config = dict(
    hop_length=160,
    tokenizer='word',
    encoder_norm='layernorm',
    encoder_activation='gelu',
    encoder_mlp_ratio=3,
    encoder_width=192,
    decoder_mlp_ratio=4,
    residual_init='none',
    max_steps=18400,
)
Rows from block 3 of the audio encoder of a small encoder-decoder audio transcriber, named by matrix and row number. Rows with one number belong to one neuron. Each number is 500 + 25 x the weight over its row's rms, rounded and kept within 0 to 999. All counts start at 0. Numbers have three digits each.
After each neuron's rows are labels from the 100 clips, of 14848, where the neuron reaches its highest value: "lies over" is the class under the peak; "top examples" is what is common among them. Only what is clearly more common there than usual is listed. The data: strings of digits, spoken by a formant synthesiser in many voices.
# fc1: MLP up (encoder.blocks.3.mlp.fc1.weight, 576x192), inputs 0-95
# fc2: MLP down (encoder.blocks.3.mlp.fc2.weight, 192x576, transposed), outputs 0-95

fc1.109:465494534492502475483500511522534472504453510507486514494534500507486504474507505491474517496526527479535485493510518513505517503516488509504487491566515469509498516523507463494557514485457512507516466498533479514541521454470510511499524499467472459489519536538523494532495509543491506534
fc2.109:563502506534485464499489480484462467520545517510501492486487516499527521508501495497516509468476506546484498468494474481512469502496492521489565543523542495498521478465521511485457478512510424518540463489464449544493479468513477525513492496422505519490520462496539476451502500515472524489
lies over: /aɪ/
top examples: "five"; last digit: five; first digit: five

fc1.46:503509518494469470532472480515490520520499527498525494493491507507507513483489518509461472480501478495477475491465504501448520489478532483488491470526532451454518501473514516491441457495475486467501491534481503523482523490436529509450504508493461483500508519478508497503510471535445499473
fc2.46:476474530489481543477514523446473501490472468473469498516494517491486533489541499503536511472482509502495520514522462505524497504461496566528505512484514515471522483492461474491505539507484486550505535456507543543491513526529497462481519507519506447523552485474482476474511541507500500523
lies over: /s/; /k/
top examples: "six"; first digit: six; last digit: six; white noise

fc1.462:501507485484489489547477469494463493501514490496489483496507502509517491496474491485489468477473511489504460424498459476488519522434524503494501500464475529448533484446509494486476505516489518455459519562487503548455516526478501512471475519497494503511507472452506511481499481534512535504
fc2.462:539505496492521507487507492518514494473538532525471543521506513503505529519512462520459509508512460485482514525469532524505458495505501473452536534475493468458522456488513515490524502478512541537537498469468503529434444479479471469512493500468488446468491498492501450514485479475472485493
lies over: /ʌ/
top examples: "one"; first digit: one; number of digits: 5

fc1.279:459481480479474463493521515522524509505445516525492497478492484498495516504499491503458511515519511497531444510506524518490489527504486514504484504562559462508494546488514503471541511495485496513492426506525498494522519462470542514503532491462460451494504520543535502555488494523483477497
fc2.279:592510488531496477504491465491434459525515514508501509502510500502515488492473490507504499494478489527476518482499482476495463493510516512496538507518508509512513482483516533519486494517541424515546470500439473516520502465507488524514496502409498557512510444505540476467499504500517469486
lies over: /f/; /aɪ/
top examples: "five"; last digit: five; first digit: five; muffled (low-pass)

fc1.545:510493507520469526498512467485472510534499503477527508497498477494491470512513495470467494491530495523529540508482506505480499525455514504516550516567508456492551523476502517504499466489526512432455493530455493490477521475472523515466539509469485498473493488482506487530524424508493461453
fc2.545:482499510501488560500537498518502551515498505494495489495490491485498515494548483492478503521503522487515499532501509523456506511478482528505557529500548516543504499473519517460502526504485452523517465460491549494514453490499463449480532483510520476529505529464508506548498519485496457487
lies over: /t/
top examples: "eight"; "zero"; number of digits: 5; first digit: eight

fc1.263:447490518494462481480542540500505476484505492516523496493528464496484477496466508467462479498496488492520461478487559537500454522522517508479459472505472510473495508482524521519525545480507537488458462509525514509476479530500499535491497494525528493513514443488520509530509540453511538540
fc2.263:488498488486550490513506515519509519458521523523480470495458460474473494485524519488495531518496539518511464481501479457485498498492502493497468529497515501520500505555524497486535496542510453508516501508521457512490485487544514512508481498512467480478508486574506527457497458554467509521
lies over: /ɛ/
top examples: "seven"; reverberation; last digit: seven; first digit: seven

fc1.337:510463483503435499516509484469429515514473512489512505500506518511519504522495494497486501513482485504512496507492497495490508526433496533509511511540521467511546502482521532494465480472504495475436471550503498511523533491501563505493533515471451484475512476517517489485510443537496479493
fc2.337:504538494510523520515522527567531518466474501504484497504493504492504519516522491519514508548482524491499521537477518516469486473535466511470486511485519509565479482526491470477516499530458498506565494483521502490529466462523474459483509481476472466486486547489461514540496525516471470525
lies over: /k/
top examples: "six"; first digit: six; last digit: six; white noise

fc1.77:513509476493513480545503513522495459496498516506498462471477501500489486507476497492505493516483546470469491440496457504456531500503508529483506509497503528496508530469534484520494487531484490487497472538485475499495474492495481532432450491481514511511492472541469549503509516549424548489
fc2.77:488476529530528517535573548505544487472508504498500478483490491499489524499514529479477517536483493532484531523491483459537504517520488474529475521487472515492502481575486472538538485527547569515510536505513462530524500480527486507485482539466515547489516508543509496469506513476471478530
lies over: /s/
top examples: pink noise; "six"; last digit: six

fc1.181:439466516469473463468486510517497522523455505510535515498507495488489500502491486495449490494530496499539417498513489517484503497481499501495465489530531464492489493509505505462505537489491447521452439505546517508533501495494550506494527493530482503490488487516496535493497475519469541518
fc2.181:489522485461471458489437520484465488492550508523487516511520517505506493492459486505449483481479505483512501505480479478483488475505482492477546513508488526512485477468485543528506521535502481512467490476499488506429487507544523464529493475507516485504514483475505513445483511484486520516
lies over: /ɛ/
top examples: "seven"; reverberation; first digit: seven; last digit: seven

fc1.173:525499503522481482532507481532471525539474577515502494496470470514497502519494492531470502509516505527460477472509513495450536496464523460494516486527543486470497534495541525509483445510491472490469484548501508506517531504465551520455476500496464483510484510515502497502509470511466513485
fc2.173:489488543525534493508493535486504490467487477499457481507486476466503499508514488488548524505498534505485560526523483522541509489516523512492518527462494532530518474504497475550527483527493522537526538493514491521464481506530481482507498518509510468481520544503479478453480532487478481543
lies over: /s/
top examples: "six"; pink noise; first digit: six; last digit: six

fc1.336:507514527471466485495495495504473529518468503464467526501544489493513491493531495496488463485460472521481472480488481483484540505429523460516510508508555416442524515481523540490497461527482501518491499560502472511511518496478547509495518519509456464500481511525508502497515448520484501488
fc2.336:485501503538510537494474503468516538459497491491488495501476515512480504475543514490476509504508532458520451507515476467462502479494488504467487527513512538525525470459458508437480512474461476492556470485510534518512449468518461439460523509474517462466504533461515496537485479526495492488
lies over: /k/
top examples: "six"; last digit: six; first digit: six

fc1.373:489482510544513513526524501507540502488523552527547537517514496512495524485511514513490516485482506493506492463499486539450530479501497493504500513517538507486510516471531506486468466521493480444507498507496477530536467514498477570463487472476525500498515461486514548523517505512488500490
fc2.373:479463486445522460532532504493505471484508508511523479489498490497503497505477515520487508500549496491504506475473498518541529528520451509518509465486487494465466512473481493536518509499511544520478512458454467472473528531504503525507479479493536494522478499526518525495472529467531495522
lies over: /t/
top examples: reverberation; "eight"; number of digits: 5

fc1.129:469509534509476499511516523475455489537505480517503505533503511532528533448484498482513468478474483529483502465492525502475487527501513527537491468485474500436493489478506472489489500504509526519497480502499516501475477493487490538482490475490535503526508479500498494503518526442478497524
fc2.129:551490483487556497555512485541521492486497508484495487491497470515483461500521494482562508464533546460519472510527486513474510480496540483474484556503512451539511535524496500509509503489448491513533482521496502472561510516482493482518528514536474488445481508541505515520477491511491495469
lies over: /ɪ/; /z/
top examples: "zero"; first digit: zero; number of digits: 5

fc1.55:541507495515489472580489499544464501523487555531517494530504478505498506468476535523493502504504484475465513463466460510485519518486504516526499480491490464482459529511530509544475483494485500517479478542483475526513512503455522538486489440488474494530531521542502516493486467474504508461
fc2.55:489496531470541486462470508524507497486481470510448458491492498491530500495517502492533507460537519506518519520512524509543514503490519487467524522462486471463495472542508504500535516533500545539475551516540504526462519522501538501499514523533464472463490509528505498467470527479515499568
lies over: /ə/; /v/
top examples: "seven"; first digit: seven; last digit: seven

fc1.450:514497491523493503543531480480466500517452489467504509508531505513516527518473512472503483462496476482473483496501484515481469513461515532524508482479504507486497514500525493513512511502504519503480475516518491526503494517511474532468491496494478516530529498488524496521540486503509514524
fc2.450:500473481484523500489513433484495513480524514542472518519521541507518521507500469484466501489511463495506478471473510501522504523489531478459535522488479494446482487509475491506480508489518527504514504514489505483459489500506494482520516540502501469483475511492509458451473496464524469502
lies over: /ɪ/
top examples: "zero"; last digit: zero; number of digits: 5

fc1.503:536498475531471511523499500494503491498544501487477475479512497517505501503478535517488490491517497475496541494496474483486493502521475526512580499528498546533513515458507444557501451484497507495487498510463472507435503448527491495474512470495504499553514486518452478491527488513476469501
fc2.503:462459548491498527468485479461488529481503508525488500516487524511478542496538529491457489535484509509518463462495500497505503486474486518482477519491531513455524468431469468441520531578497455510517497482494496544510484515506510487508497502506513412489532449493535506477472512520481484506
lies over: /u/
top examples: "two"; last digit: two

fc1.179:560519502463524500511492461521502513566466503477480510517540489502515515522494462500484484481540484533458450473493503484472495534453548465500502492465487495479489527530514525483502507513508463506481503528463487497496520495459555514489482507497438528513489466534471484467520463509498489485
fc2.179:522485468516493462499461490468459506496533541542480499497473476487470496489491506513472504492460519430548474534521463490474485456507464492466496480548526428519517482482494529458501458490519491459517520504536490511491556483497559455512505515498478502484478505477555498509462459498464480496
lies over: /s/
top examples: "six"; pink noise; first digit: six; last digit: six

fc1.356:535499514507534465526527502472453496506469498524499504520544506530518520489472503475511477497487477508451486509492516482479459505498540496512477466459481469470485485533494483509513486499522541525497479520503524493525489515496508505488463504479520518497481484524512477506497509463504493507
fc2.356:529468492491534510495543506511508466495463495493477476480496511508503507509510491467567522521533529500513523513504541532502474529508513534521480513481467455528510514529484451503532503494471498556552502488497507497540499515516496495520521498535526510494487490508504468508497541477487438492
lies over: /ɪ/
top examples: "zero"; first digit: zero; last digit: zero

fc1.121:485480478495461513477500506478485539541440512483497506511484495500505498503523496499467495511504496503469439470511497515454485506453526486482485479495532481466501508492511519459501467504504455478496512558498485514487546471448567506498503525534443476490504469494498508479506437525453493467
fc2.121:480500486497482481492473503494472541465517522535488514507496525510488508502516509503482494463458504480496454498520485508476509473494489497467488501496543505520497456479489542471476458510491426479522516479532492536508535477532550467514493515499463450480513511506525530470460502524465479520
lies over: /k/; /s/
top examples: "six"; first digit: six; pink noise; last digit: six

fc1.30:492513495496476485496458511491470529496517545553520491449488499514502536501513505516485509495474504520491475452498502476453529482470537511501501484510496502484469513515520493470487465557510477456476511574493488543503539491510562531508476483493462508482523457524500527475483467507471487481
fc2.30:525508489490542492480492451529521498482545507510466504511500527501509503504504478496509507489488493508494465554503493471554499479515501502448502516452521524516488466541497443485497518513555484499534531515522466544503492478543479458549489535530477518472544539502474487495489474546527488536
lies over: /k/
top examples: "six"; pink noise; first digit: six; last digit: six

fc1.441:513465510507492517495493490478492484507519510470463476493520492511527496506492503517508494506489512489507524465494498465482503504484492514501514535522485545509552524448496528544495487512499491417485526502470489504473565487513500485483522495478489509488509499529511487521508497569509471475
fc2.441:479494536454507466469458487474468499487494488502429470486475503500500502498495499472509529499528507514539421520470484485552495509481489524494472541482515506536496462494478494475526554517513471543499486486497531513523528499514552462554542516513504500473495505468527505490487527512523515552
lies over: /ʌ/; /w/
top examples: "one"; first digit: one; last digit: one

fc1.494:505498471496491486534518489499476502503479488503529525497478503492487521519495519500485515506525505517495453504541544506511462515493517493506503483482475508521463491539531520490554533484542472529458464525540513530541492504509503548509484499495495570518508508559517493505499507457515533521
fc2.494:466504521480479489465479536493479470491474460447479508525530539504537496508482489469510483475489500485501509496462475528557478523511484506484490509491459533513448497524488455520517535541475498545487517480527474518475510520525505526526493476529486469499515482554462505447522498500486524550
lies over: /ɛ/; /ɪ/
top examples: "seven"; number of digits: 1; last digit: seven; first digit: seven

fc1.496:484475497488451505481500498490474538542458509478489500497494503503510501512520501493466488504489489517465428466513493498454486507430532479472482484489536484463491509477510532459481470495501449468493507547502490510496541498459564501505492538538440488492499460492501506479504451528478506474
fc2.496:480501481480486469478469499485475541472525528543485512506497518509487508503516506504472497482454501484503448508508495501484501466503480505467484502495539493516498457480487543466487468511504435483518517476523496544488535471521560466522496507501463448487529503496526513469457503517458480512
lies over: /k/; /s/
top examples: "six"; first digit: six; pink noise; last digit: six

fc1.218:526556509480491484549508483515460511513479489490515465495483510492485501482477508485517485474519496512506501497522495516503509536459533550552506508473474494497484523523551537509478504510499510488478522568504493545526532534508504542487514497464482517542539501507518477506547489521528481529
fc2.218:517467533533531536445470527454530482493480498512506472469498521524516495516493520454527525491530504491483491531459502498495498504516498472454526495447451544544500478545447449498514523559488534517494497487536497483514467506537508479520483495516506523474491506519479519436484505469511484509
lies over: /oʊ/
top examples: "zero"; last digit: zero; number of digits: 5

fc1.419:524539519473525462550517477514461489527468483469505520516490506498499487484466519483521500500533485519520499482466479490510504520461533510539532500508484432462481516522522506540477507525505563533445503544503517510519524525483538531510521511514500471516501514499513458487534485466509499516
fc2.419:541434524529518519487476548477515500477513508494482484484502523511513524511510520492490492499493493444502517514474436485549539492474480476451525518469523503532485471485442477523517478539485526487490523484503443530543493510513507466532506495515525515452465544516509546474490471524530480485
lies over: /oʊ/
top examples: "zero"; first digit: zero; last digit: zero

fc1.317:515504487491509491495498483543528462560510516490496507495508501506494468497468502497500471500495513524476490469516497487430516500499505492558492480506485520467510599480556524514495484531481532463485506521454480464469514514452514525462455510503489526539450505484484518536545495501476530452
fc2.317:518503497531520497509490495518503460475518497509498489484504490507522506532486506523518510511499505479479509496485522490493501478545509450479494505485482522528491489529486478533510502516527513495526520500506496381510483500517467504519463480496512533476346464542502529471489533459479514512
lies over: silence
top examples: "six"; rumble; pink noise; first digit: six

fc1.172:429481499497463482470496547499525441481498479511494500515499497496499483499524502503461503493497513460542450487479506500514487483535491525482498522580501489519481502496504461459528530503503476519537485489531494502509519435521469505509524471452501477501537479541520505538496545501466515547
fc2.172:553484520550498483496492488452476468518512490514505503495505526489513519500516495487502507506516511511503481517501506500519450516533502513478522529517520513526500462508478488499481496495540422529569469471488514499525480438527469506535508525429508525477489468521510467493511512499478497523
lies over: /aɪ/
top examples: "five"; first digit: five; last digit: five

fc1.521:527498479503487502539518487494468497493482504520549532527484498510497500476450514490530489510492488476487519467449480519494529463496507539513523478486440444486484491530522477539498474524499524497457511543490503500528553513513558524511513466527472543500515486508482499500499482468510460514
fc2.521:543495541498480486467494508474514501479524520531446477484487515498523535518502513517460509535512485519529469483490503459530531500508473483491541509489524509505487473497418461505519499565498520484496509469500462521531533495543549501545511489500523526489469511527490517491501502498506502558
lies over: /oʊ/; /ɹ/
top examples: "zero"; first digit: zero; voice: child-like voice; last digit: zero

fc1.245:525488505481510516558535462494445500498452493469502489460500488492474466512493496488539485500501529524504502501525478480493528522438541550562479502502474478458529540463508514486473524498456523516473501550499524518536517538516525499461504527506489521528519490463515502518537478522511511502
fc2.245:513494507511511528479469518469531508503498502519475495499475530499500523491525504483522530527507516479510500555481483499569454485524482508462473525471454521537471468524453462464538527530513462527557522476546483518506491473529479459555485528496474500486508511488472466479493493529511484544
lies over: /ʌ/
top examples: "zero"; "one"; number of digits: 5; last digit: one

fc1.331:516530492464475490489474494523503513523504539517507504485463497487490481469492515504451515539492506503503480528537539494463507486492512494488528494526508478485526523523528501480523494486527474485472501569511501519505526465473549511463491504501460518507514469491460529491496473528454505471
fc2.331:458506482492474563493540484492465541469471491480521493488489518510486486506540512488514513537500476527524482527496495517483503551462440477528516517517479457465507458476502542485494512492476488508486500479488520475485498528493518516495554496502455457474462520496535515532499458478537460492
lies over: silence
top examples: pink noise; last digit: six

fc1.534:551562492469517438537478501498444469496489499486470492495494510506499474500462505511512522496487494531490510520527497511514521515471510474526527520463500464513484498518547534550510474519504557535433529544513495557465507527482547520488486509482516492534540539516491492484511493467496519514
fc2.534:532451514507521460479460514480473478499518547531481506487517507533527499538483513509472489504498484472482506485457457466530534486469480445458520492483507474500500474499462548541487434522476541495480529488470448510497494504475527492503485492479529484457444525508522490451445472499510494455
lies over: /oʊ/
top examples: "zero"; first digit: zero; last digit: zero

fc1.261:553534513536496504523496478475466538510488474489521489497498512490490504520484511485525499506506499553450530503521511493473480530486556532505481493480476510486549505497506490469490481514513513520520467552474517538457461448488512512444480535435465516507521469483459479484531464506450493505
fc2.261:508467516552511489497513475444462465505497486498488497491494495498490491496503500493518516497485509486553498512480498500512437496521504538487433513548480506497539489526459476469493490481534485485547487502504524483535517470481468499531537514452491492467510453507550455508504474508509467498
lies over: /ɪ/
top examples: "six"; pink noise; clipping; last digit: six

fc1.204:540563495525477498479470480523488499491524480487484514511507502499502469499470493500521502493484492533483559536493551516486466524544511509508506497503469482520519497530510464521488418476527529471522516507507501514462508449504484501487504519460481514513523503491441451546527530497482460532
fc2.204:436460521508466523457484496443510522497534483506476515512519509492479496485500491477464480511460480496536619482491488513504522494540474553519497511533511530496505492476486455517498523520530522474494506463511510516469488446515505479512531480528499490504547470470477513508503509484468464519
lies over: /u/; /ɹ/
top examples: "two"; "three"; pink noise; white noise

fc1.252:502505485532473517500517491480460509475487502520515484511492472531524530509524513503501501465447477532452489487519489502487497504465517493507487522490496487480502494496540466485503496534527479508496474532514503537507482464523484532516488485506476518491566488532480523493498477477475494522
fc2.252:534518532513499474507460499469454499495506453460438484494515532501520482484496504458513507506506500477509468527508501487560477510507511493511514523520487498502494494555491471489541532514542512564507480489523526505510507482524519503552520523480518536488481480502503483504521478473527534546
lies over: /ɪ/
top examples: "zero"; first digit: zero; last digit: zero

fc1.416:480491509491459475480496528492506475494478486530467494480502512508514506505493487498472496518508501477526460487497523481488479507517507518500480498564524486502491537489515458449535516515492499512527446522543497488515531437499533501503520499436450457508492469531517491546503492527474484551
fc2.416:568499493530495470506503483502458455537516527533526509503498489479504500492504484509496514488490493515494488485495498503492450495517524503481530504545525482527487490512509509494482487513523413528556443496471461506544494451507487551514498485410485556505499445526539471472479505503485501496
lies over: /aɪ/; /f/
top examples: "five"; first digit: five; "two"; number of digits: 5

fc1.405:568552503523536502538523462493471556500480480493503514517503501490493514500499510477534507498522503554431511516510512488482477536470548517509513525455502494509546495506507515486487473507503515534506462549475517529468457469496520506474487533476462502495506504500464464482516471489480494498
fc2.405:520485515559496491498509483456461474521489474487475494491500509492509480493506496479541514492502505482526498519474520490497437511550504523499443507545490487515525514538462482484495481474522490518565473502511541472538509470486473494532523524456490487502486477521539453518524489495493475514
lies over: /ɪ/
top examples: "zero"; "six"; first digit: zero; pink noise

fc1.341:469481499469475446472462517512496505512497516495532481489494496500503503504471506508450511505520508511526463499514501531500463503499528491474487478528497502510485498518507489508513532472504491494422449513543515554495480505495530508486494484531492505480515449502473515479498489508471559527
fc2.341:489442481484514483499455533491475485478516529519506518519516491498498490500466486505494481482457494459515507474474429460502498478461476466448474498515472508491490484481474510531512531519490498481446470504509451499504476545522528468506476485549482501460485476495489545439456442524504546484
lies over: /ɛ/; /v/
top examples: "seven"; reverberation; first digit: seven; last digit: seven

fc1.282:471487494528475514501525515510513499498531524502520519528498499533510551487508537530468490482489487470495512441459507480474485510493495493507515489523506509437532507438494501517482495479478539435481495498446488527461501500498494519470497479505512463502529479492516489535514474512498489497
fc2.282:479493480487477507488507522514503502527494527526497512505479505478498521497522472521528554492541489548438487523528537529524440539528514517522498465478470505531418503512511491476488508495489465557552483484484511521489452466478483490533476505484488513542506499495469477478467546490473520477
lies over: /ʌ/; /ɔ/
top examples: "one"; voice: child-like voice; number of digits: 5; first digit: one

fc1.575:498490526518513519562510512537525475498485543508536507488491512514508514499522501508488493470486489491510470454471476504471505487493482497496492494540487458468497538488525505493501510513459501451508479488489454516518503522477510551470505464505486465524498507526515508545494509495485492472
fc2.575:515469510478521472500521518500508488524453472457497475476496507514530503496496526513527507508536507473496448528518494474535512529488479517535479481505538514469462551489502477505477509477515441490510507519504476459587554490490509501539523514469462513526474530542530528494516492544526480497
lies over: /f/
top examples: "five"; "seven"; white noise; first digit: seven

fc1.311:515533496458518496494488469533511459551519512526485516504510499505511469486482509510470470500480494523486462492515519471398490496502507460525494469498469502457479542497549495489505486512514529456479530528471476451475543514469535532502451504497485512542450478488474506507518504509508500498
fc2.311:504495488521521499494498483519501473459506482502498486490495477501496487508488506508517523514510513487512509494492521502492507481533517449486490506507489500518501480528476485523508495517506501480518516506539491379513506498534491504502488469497489511471339459539501529477487500471483505532
lies over: silence
top examples: rumble; pink noise

fc1.99:562557518469527443543474488504456493502476498481473497498509508501502490508462501499529523499506496514488518509510486495516525504466516485528528512458491446483481497523541533554509480533502566539439513564523501555489508532473557525493497503499505486522526546525488497487514463471503513518
fc2.99:553449508518523464469464516497477473505515544526487491479518506530536494541473508501502498504488492474484524503465470485542532491478474445454533500478506483522485480517473516554491439514494530491474517483482443510524495501482525499513486480497524519448446522518491502456450467494511502468
lies over: /oʊ/
top examples: "zero"; first digit: zero; last digit: zero

fc1.105:527532514517530475493487475556493540494466486462499512523494509506506513463508509500511498483516491504499501492484503504502486502506498494498503517519541472513521527526541482524507516519500493516484437531512519531517470455494519534485529471526467473495529495525455498513513485509456536515
fc2.105:509452479524507457496456508481470476482524495480505493499507491516526479492482520507490486481457486479540503531481465501503507485465476483476469499539558477475537494472496533486499469490485489466475490482515482509542517551494513487475472487490500504466492501501563557498499426550479552486
lies over: /ə/
top examples: "seven"; "two"; number of digits: 5; last digit: seven

fc1.80:489511544516512504557549520501514504510479507539513513503484532498499511487498489499469516518513487553489478495502531532455521511510531478567499491523511496523499534540550510474516463495524488498518467529472529501530481452501492572487470482436504531528501489498509480554502537456481469487
fc2.80:487470512522476526506529513472494503512543495508508515532511497475471484433534473441441484501514475473528522499462491510487544540492516496513550502546509453473533493471477516460520483503499524499481531477484499513461517506496522509470501488486513503503486509480574491514503503471465493505
lies over: /f/
top examples: reverberation; pink noise; white noise

fc1.268:505489487520468462457483488504469502515498499514530525491499478511507508488460512478475494504501482532479485531534500490504485499503500489489523476492545515527459483492551478532495511512515495491446458542528477568498466491514498533503492469498487517503555484534481540483501471506492526540
fc2.268:496484504471507476510483533511471488436497467472468470497491496510484478496493498482525515514474519486546492509450457449522466481504493494477457536516489491473500488529469491529505553518486473528488475512541494482512503516537516454523514530541463480453465503531474490467489460518480557553
lies over: /ɛ/; /v/
top examples: "seven"; reverberation; first digit: seven; last digit: seven

fc1.167:451474481529469518522529517516511488516500535516544509507496503491491498511493513507496494512486500513508503459516482535431563497500497524502482458553532506496491546455525496483460457478473506448501488497486471480534519525488508526451483472485517498524479479490518534494478519495481490448
fc2.167:500497498500501517512521536504510494488487498489506493499515505511488508496518504504503497498505493470464521465474494508492491472487479469490522492484467505489495481507461519531523523510489513563488495442507500451453464519498493486474481477520511481511434462528502524444487535448476511506
lies over: /f/
top examples: "eight"

fc1.389:490524488476490503493515508511508504501443474466505496527496475489483467499468502478501464509519511518522482483531511486513552517488482538561502508486503519507514547490527506462530531529504511508497498539502508521511523510489507495451518495456491530536534529487497552581545511488513490511
fc2.389:498525471481443508474485562516478524484460501475503517495520540564499501526520513545524506525470489509485517504491530505460487475478449501496522430495501498506463507497529507469486464495486470500479489480530513522489505491507517501469482473484471487528521520481451509525512491515491523489
lies over: /aɪ/
top examples: number of digits: 5; "seven"

fc1.90:512509477558492540495501542494529498496519518521507438462472491513500508488536496529521529490482499506515557514495505547456481497529499515539511523550452469483515514532493483504527472482528540488536510504489500512485490431519501500463518518455488531527524484501461469539515503481460453483
fc2.90:471489543497453542510531506461471560515510492503465502492493533493501534489559484470470512514480461495515475496482533507544473496485478528510508512514481481505499463491459506450497528457531491500499479454493535519505495494492486473528523494535519526504523465500546478490509508482536498507
lies over: /u/
top examples: "two"; last digit: two; pink noise

fc1.528:569545486489507498546508452516518514502512517516504515511480501484490524529483495519508532488540503555465531480506532527496470521496575497507534500485486509482508504517523459513492483489535498490491499532470516522488502477479523525483472552462477538497507493466472442513500536533491491508
fc2.528:515497506542495481489438493486460470517535496509457503505491470486492428463508504488498494480479499492545510487493471454517512479545479474506482552549500485523497508493510478509484499534529513516534492531498490483486497453502500512549539466504521517511491491549502510472498463477468499511
lies over: /ɪ/
top examples: clipping

fc1.541:493498476527517518528555467498490510504442490483550518502484500497500503500519516505473494504499484526476480485510503546446517513446526464513502488508511475493514513504545537484510473473512478477463457520489488496534484504475488575470485501461502520486493502512521479506509504452490486469
fc2.541:483492494508491523502524508489467487480507506483533489494507485519493472493520508476488491476474506444526487495502490521455545499451499504478549510529536482487518495463545568485479481487470481490453507488503502483515507555491495492464501472497502466491486504480576537497484487490508481465
lies over: /t/
top examples: "eight"; reverberation; last digit: eight